Weights of a small image classifier.
Model: 1.62M parameters, norm layernorm, activation squared_relu, patch size [2, 2].
Training: 27400 steps, held-out accuracy 100%.
Data: trained on fractals drawn by 1,000 iterated function systems, in grey, 47.6 epochs.
Rows from block 4 of a small image classifier, named by matrix and row number. Rows with one number belong to one channel. Each number is 500 + 40 x the weight over its row's rms, rounded and kept within 0 to 999. All counts start at 0. Numbers have three digits each. After the name is the row's rms in percent of the matrix's.
After each channel's rows are labels from the 100 images, of 14848, where the channel reaches its highest value: "strongest on" is what is common among them. Only what is clearly more common there than usual is listed. The data: fractals drawn by 1,000 iterated function systems, in grey. In brackets: how many of the 100.
# convs0: expand pointwise conv (model.blocks.4.convs.0.weight, 384x96x1x1), inputs 0-95
# convs1: depthwise 3x3 conv (model.blocks.4.convs.1.weight, 384x1x3x3, trained with AdamW), a 3x3 kernel
# convs2: project pointwise conv (model.blocks.4.convs.2.weight, 96x384x1x1, transposed), outputs 0-95

convs0.367 117:535543494500457447482517533475535574528469556477497487478517474492492508489441517505467541451611476529493569500500582489478473548447464422563481485482520432513476425533455463469518517547445504456495546505475489500478460590551546539535584508576541484523531472526570493513497460551528507556
convs1.367 081:520550495546565549527529534
convs2.367 120:473524488495478546497461436490497392448508508556530518479474461505544549497555463506544464484424540506541415550466422500523523455533583574482497518533464541480503503459483476502479482497531505530554500404466534470512507454453478466522407493486490501517483506473432448508501532450491388466
strongest on: sparse (66)

convs0.307 099:461466423464521582502526475506530489546523481524466544549432501541529475517562467506496536541489557597497402438532500520472533439476503530491557450479495508525530494504488500497463500633479445487514446443512509489517512469478540530490443465577532498475421484539504517519432462503426502495
convs1.307 093:515555500469486541434463551
convs2.307 100:533489460456596505430509460521466468554457511462451423512477508545500444483546469563425505484464520550555491472468459482523529465504481566467527536471464488455544496560472503514497475412440501560504552499433495497581550476580525453476515521432478476475533532487482505553476501542546430508
strongest on: two maps (72); sparse (72)

convs0.184 113:495473496505452543567566472495501472507552457567498469470480414542499434492399467518523480554532555493473521462523478495541497468469504494486516463390451518400497584565516447430439517436465532541516495479476461567527473493494571477499529493528494458510527486522484485519557492432490509488
convs1.184 149:558503540487455477569477463
convs2.184 135:473521516514548533536574514531491476484500494523407478488515478453504537566498470511500452490568518441410484413534536513483506498508578545512499450360486547469468519503490457491430463387509501481490502531564508489447493511520482502497542513497502597510533517478562513582481509518506510505
strongest on: five maps (49)

convs0.60 122:473543494459481493550540450559515568529467459442449565441524538458503534510495493468446413478611555459472534461499467543466499514478505434498538519497526515531473512532477602495475470531459439538435493469524582510473482565525453468514447432492470509499521462554492477521505520531496443442
convs1.60 104:534504535420448513544498529
convs2.60 117:510543483512431492585467504538554577513474455510510487547443528478460504457520500459441481513513526635523494524573487502518466509515511516515522456481424492526480472456553553552481508481496555470507484461451590559490512508456506540521492508455538545425509426537489465469470447456459475421
strongest on: sparse (67); two maps (61)

convs0.209 047:478542476535498517566541502504459444487412538499542460540516529482496496502478485497595492553480548528567526511520527500501545522441554489578474535489580476462473509427497501530449512439562465472488471487396493489531462489469422515493487492533489444489566506482478513527550532599407493485
convs1.209 125:432482522435463459474475517
convs2.209 050:483559546512532482533495554501472497451513546522462526509472514459425517544433542505569487483493510544523422507446509524529547553511497438461432483522507440461458562551516455470407544490569505534529533492431512478485480464490459508473573502495489532511506400438520555493490498537429504414
strongest on: sparse (71); two maps (55)

convs0.221 079:461512473558569572500463493572470490509522449440411523503575479445445541456459544493513495494569512546497568496422501488499459512434562487551545500512522462441548453503505517522465467463496509503450481491493486480526480559450575466522427490549430513481464540450440496476455514544497555519
convs1.221 130:564462457517468472519559469
convs2.221 068:491521419478556535521506466458454468478506549495544577520520511543505477477490536486453490561495494488590528428408502444496479461544466486526513441478476438455492475469442487480526511561550477505519486495450555452411522526535493525543552522484466518400530506464418422474475479540494452518
strongest on: sparse (63); two maps (59)

convs0.2 097:547549512543495466459448579476528592470478539487544546417527532533454497425512506471569456461534473493535499544537537481611566504467482532454486523568471477457451516512523480507484490494504493515545508511496490426502456550415563482523501489517519532508530485514521476549414559441487508558
convs1.2 095:478535551442462522472438486
convs2.2 096:498548470510488521480432520528525445459485541516548530492557452512548547487545578507591479432463500500559481481555486483556548545476512571490510468463491460497469511528484504516512485405500561514503512499526455546594511444544459467519502552513412512441569515538448437440457482494491452476
strongest on: sparse (77); two maps (72)

convs0.187 129:468532529440514542491534485429423523527495502551438505413519453480528519519475517497436431521446507441477486523528491434457476434517456551532512521483490554502503476596465535534494445496493450496499512540534506490512553545539518431529499448490482548427450493448544585474440531463479422520
convs1.187 089:474547461534578512458519523
convs2.187 127:512497523552557469473489481551548453463472489504509559542539454511470567501511520513563507495546515539573497448494499470481459589544543480543460415544555497522485494482497494470546546474517587453550489461480466499522452478458478477545586465508531444535510571465457396481574501545510539516
strongest on: sparse (54)

convs0.193 131:440500571521525484449509480404474530503505513459505469498486468518519479473451463482513461450536463525511500517499553509440431542509476560537472498422523613511529545539494481495432458493493565512417465464556439523529547459535535511527467529552540479542568518536584462535485489493558516438
convs1.193 084:529553556538474509551552502
convs2.193 103:512538516457496512489530461450498449446470551466498442509495518499559473508497441510513496405459479464374443490447541541499450513483428465530527486507546583510411553512502544527465517572587459521520474550527516492453486431490545529450499499474547487536530546494531508449486491486537461558
strongest on: sparse (70)

convs0.381 134:586482540513455498540489512523438440494487543505425499568587525491538565479518500427551539504528564476395495469460479539477467463588571512537563494523531518476535538494540501444421504480571498454530471502509523493518487454493530525547470521498515496546508491517422461534433466521492519461
convs1.381 093:544523499544529569467554519
convs2.381 124:491499494432580465570495476544476498516500471489578453550536498476478469548560504560485589529439482445546436543556522494502501587445513412484497579491555553413481533500508468471497548502441483485539542530511571517524496545445515503532512460482514533501485437520546448503543507489504515472
strongest on: sparse (84); two maps (78)

convs0.85 073:519505418423564484535477479496481502459440502514517557538558503534515515471462494408451508527477507437563451506472455460519532499485504494527468497564515466477480563574494481485437523416481538446452461446416488543579525481526539465493509584484471512518521484533475527500541584472507548553
convs1.85 074:534466557495522483416530509
convs2.85 059:497479488522464511474502537518506470488554463475511466439440501468429491478519499466539488437536541544448495516532522560564492537474543479504527530526390561510539406512460557488456550506490511580551525467578470555436475489560448537514508539527495491532497458537500566534542519531575579487
strongest on: dense (38)

convs0.296 132:427546565546444509475576534475434518486454526447456509485498549527490482471519531508522499494524490490511553625516511469550501488468495466501440442492544488499443454509443405552465511501519510475516504561504570526496421540513482478512589520479510476477531422490507472538482514495504499618
convs1.296 073:553531551537497532547536546
convs2.296 140:497463509491543498492432463518497436516555467538559541470491428491534581553507489527515514519463565504503517399498460530482482491412535540458465526458472574479533564518505502460561487515487526533527528422422500477514518525415480508483409499489452503474521510506384529474487497462518464463
strongest on: sparse (79); two maps (74)

convs0.127 080:436500412508529528525486440526469485466569464543487535451572534427449476495507443482447500507470532429485558521482484461456507470488504483485499533489494503507487535523597441511539501443530411519502515542497557596513491467462482456489468522472446466449490501521451442525487469491426588550
convs1.127 106:569488564517522518525545541
convs2.127 094:490530462507491538481433513482533519601484542513494482519447564492547506482452480509523499454534558534497449507586450518545514525530459504512446472561501468478562510513569487427465549514537513440573480514464468562586493491594499514481501467455512516562512542522478535479494542584520411492
strongest on: dense (89)

convs0.208 160:582498552502420478492526571467495585441490500510487375469487562469485463488455491504553521507566517539502568507447549515492493521520516472515455463473553483492476470477463426524553515498502474440540563577520550462457459534472472565535536539508558540534511493490476560507478511507436503548
convs1.208 097:469451469443493446484446472
convs2.208 184:474549552579521514484451491550517514515494515523476500526493537521558520553534517466449524545458599473489457482454501500458423552531521449560506534415524560555492566520499513447549519487509448455483477514485531458505582453467535490470509478522488542511506434507460517414424592463477520539
strongest on: sparse (56)

convs0.71 142:473501471438576493483516468425534500475499428498560469511479526567537462527494450526461509456390543502507433517500477462489510520491516464583484548470549565532597507518534543565544495462531539461516434544470466508458522500595532503488459506564502531522522438534540531505472527544531461502
convs1.71 070:532533546543553544542514542
convs2.71 139:574581493462503500601505443498551446505565489466549474521553486566540567482482491535518575504523557467456466512520540544433471527507487530498494541491513537509480562506479551433477490417524505496481474526501513497547565486448581470450453460441521470479517453426467460472522480474531559518
strongest on: sparse (98); two maps (96)

convs0.213 063:525473478532517534539526491537496472488460502563564465551466462536517489525497455522501526575572607569525481467506461484480570515514508503483565516476470546474495546501531487454433514535518493476467426440417514525557533482466494489460545515510454524602527467538472471466594467469490446434
convs1.213 105:457473435466432501489486462
convs2.213 074:503558498457443534428501579481485416505451491477533493495513541517562587514471490500625532570485509543527543538515543531527485532522523392534556546531441458495533441522468460483502539487533534465576517538493501538508429482447490520520487519490557464526465481531444480491539505549483484492
strongest on: dense (29)

convs0.101 131:438489466530534553471452521495589440458507455479480499527477521499523433474455508379497508547514496560453495543559538506455536447470477531563553475473415561462481435433459511511536488512504527533517428521506445464515469503504551464474508487445474489514452550550449529447481479432473530509
convs1.101 107:561467520468450546515556483
convs2.101 121:471511539499455464477600486514511460560451500503475499450461447488494501546508488498512408561436509580528495475477521483535462508550532555537537490486442531451528445456460460532538452497449544442470581522523478493427528508500414487550529495387446528502502559509489455515481460466470516500
strongest on: two maps (85); sparse (80)

convs0.170 100:558459545547517524586436518498507529536427479480434508484484435421420455501515431423429531551528457515506468506514474521555488435507479527544479431520535557516519480465491484477427550523550484488519433506527494465497469495495547520528431477539460436491466547506434551534512517473552516495
convs1.170 087:578518549490460532543507531
convs2.170 092:500569520484504397564468507511549527498490532460441474563525503436418447506521484452551460546543524525535473528486500533449511502504498482545493499481480476500469495500477434506623503517525469400451551475509489440539460413496460465525514465501503492580467537508511499526428511460495521578
strongest on: dense (34)

convs0.225 142:529486517548497507491472481537509491412502548531547582472512516475510467494584445464482490504506515496459445461427510560448470564519528488503519497491508539494516556485516532447426554482521461492501455464490464547493555450441446428509395497569413475464536518536513525543435451452503553476
convs1.225 166:526528511504606527525510507
convs2.225 151:437475462470537558482497476482483464509496457535446471518479512572510512496429500534479506427448503458566446567581462473471565428461494514493502535505500535465503468505559570507542442525543545525555505466441513514478477474536482489441512478418541456500426529455490479444588495575468482512
strongest on: dense (30)

convs0.45 043:462445476501477510555485539473551453440448522482437538471523560428551561499525514436514486486562581559463490506503551538533469473487467488470526520481432485526513524529523496485424456478474505599525553519482479479474600516508586460527433565538524494529505525462484483548504454546468451475
convs1.45 102:455450485476497540552447457
convs2.45 044:518533460461495475494440480568483496493481471557580476525451495572454530513512463499561544476412576522460461475479557482503485472481446451562581480515567548531523500506523459457523476491441591469500511528497477431415442508472467510493482530477522416476498446471493424490517471514477486449
strongest on: sparse (57)

convs0.207 105:467515440537547484509518490522432544545590563551547495491508504421459479497512509490525478481495475445547554529550505511474545472549409448534457465514453629570512482485508514495530555495464488504520522509468483470533492487451403509516506541380517492501505486575528504542475516495491542502
convs1.207 110:484521441549514494485499414
convs2.207 077:510484531534530498521505498456565440529479496442504540478545514554518498493469496518520487535530492570531424449432483533484495482491491492547496512441505436515544520510486394480520464547495479574498535533480519530470424439597616485488532464572483578394488478522523524486458509500515486525
strongest on: dense (55)

convs0.189 102:485498486523533561452536487543501458481577474561509540536507512546598464572550421550518493514523505542514458427481467509438548504493488466518498566483520479496538482430572536477520498577460510515522481477518507505481532488481512510537392433493495486476434547488562444469482516493439572562
convs1.189 092:557516534500465464558468446
convs2.189 096:480506515439603549545500460499539505497527435431481474476505486490466463487523485471414558501465451570525480531523575508497471431553450572473511534491425552424542498498538509491569449437456477517499485488467569437570495528507515517498522517475472494537449573458522504507498502530523423512
strongest on: two maps (57); sparse (56)

convs0.126 068:496593540541512524449578493535465522461422537573538462479546503572508476571457478443538517499486547453460493514483431491455495489424506452480515541553555513494536545516479583438521476466494456480473411433509525512511552481523501531450478514519458478548496454487451532481456459552497510455
convs1.126 144:512508503467413498522429492
convs2.126 060:472542545493480483513454578516534526543424563486545415505546512571485545570478451514490518568392469545504534479466493509520502529523497539492535538505492481508499507556452491496479520520517421495461475509451580532523555507474523505511508510470479521516436430497578536553400450449528519546
strongest on: sparse (78); two maps (74)

convs0.302 139:441506508528528478466513513489499467496446504507465500502467549477537624487513479443534516497572533552428578530497448520527560478489538474403530443565464574479494511430489533546504571465488498495477496526462514490522499517474491469590458446556525545527530534500545494544491490483610493495
convs1.302 075:428536522537491453500458545
convs2.302 124:491582560494469532439575483475477525485533508583513422533485463473505546510495517494473478493455466487503469563558562496485499527502493473492473424524466532533507512440496505569453461479496481428433522503509567494484601568461444439474485548537471470555489462497416511431444502481550484496
strongest on: dense (39)

convs0.80 107:485491471525478456560492525564524545445561538482543412584548537460548476487461531499570490481487440455447552513482515502536468424502466519542478406542511469418479498447490550511448454502522502449526501469510460516462495520505583460534520547509574468453498543531451549499488567469512529515
convs1.80 123:472490503504610502472518481
convs2.80 091:544482555530523556444535487468475471607531467527465470512549464609434487548471525500515531508542532508513462477431481495490503550549531509515492524490476547542547494442479542444488491494526549498407458459449534492571501494545448498460512421473465543572446482491539547480474555513572504512
strongest on: dense (35)

convs0.90 098:437476501523466518473502515487452453502463575409469498451475493536431378453496522500464537521603480525510447526488496502445528464470514575448499493392428448498481525491521469550549447500454547516500476455507483450471494507453459523451485532457488505482518457498483524538478578550491533505
convs1.90 081:479440476462497438448478463
convs2.90 095:498494531550532512502488476569551514554508526504540492496534571512492517444517498556481494454544549598517487564414560547441460502475562508526491511506596430507509468445472442478512509445512436471483447519485458474568520516398505485487477492480519481459564463510475514538557495498540500588
strongest on: dense (30)

convs0.36 128:516509516545500525499418487537449516513545516500484554450500571542519532547431457418522496488570473482489502500526512511491498457482447506552488444444427561498540455449514459453592540439446549565447433488527463518510511518520480518470501457492572505459457602500494520527511518454551521447
convs1.36 119:438521526560483440478492537
convs2.36 135:550460495499497514496516533485551479448466541453483550461484529534447513540469479591487479501511536531555477474516490513548555528499502530486523536454477481433522529577486516472577486440550502571488531586509402543497397431538535519530475517547461503422449527535543516489502547474428505468
strongest on: sparse (80); two maps (75)

convs0.163 126:480474527434500527479465431542443536532547533495508496409552498634510471445523517497578506520564473484538470519508499487506504450548485576484516491512503516478485470569516515504505437497541538529546453510453453547519468509517444469516523466535447548507507479488425453569491588516518587513
convs1.163 118:484559509495458555427478505
convs2.163 119:456447540451455485494494482425524576468437545447481495456499446547482545468479512485522534494477537405518532564445480517494515448498502556478546509475473499518467395590532449520528410476473512516555499432493479486457508557532483544444523532449528534489466505519461430461481538478536452507
strongest on: sparse (69); two maps (66)

convs0.88 133:515467494459461523532541419530533545504511522525495540471526500508547474468565538546469444503575524442576556425507502510511444479471488460440510469425507540564484510544492558500554453505548548513513453472499539402461527554504556444509473471533507437485497508534496448544405503513517461443
convs1.88 072:449474453457516460457467453
convs2.88 146:534462474509540478508455520470449494524469447516533513465447419495474502510558468544578490483547518512455544563557487476481497500602489553501493492505454487527561426495530465444466453476485451518513504421474430511560465518468523500441462575471486492440471452472529571451566455553491559508
strongest on: two maps (64); sparse (61)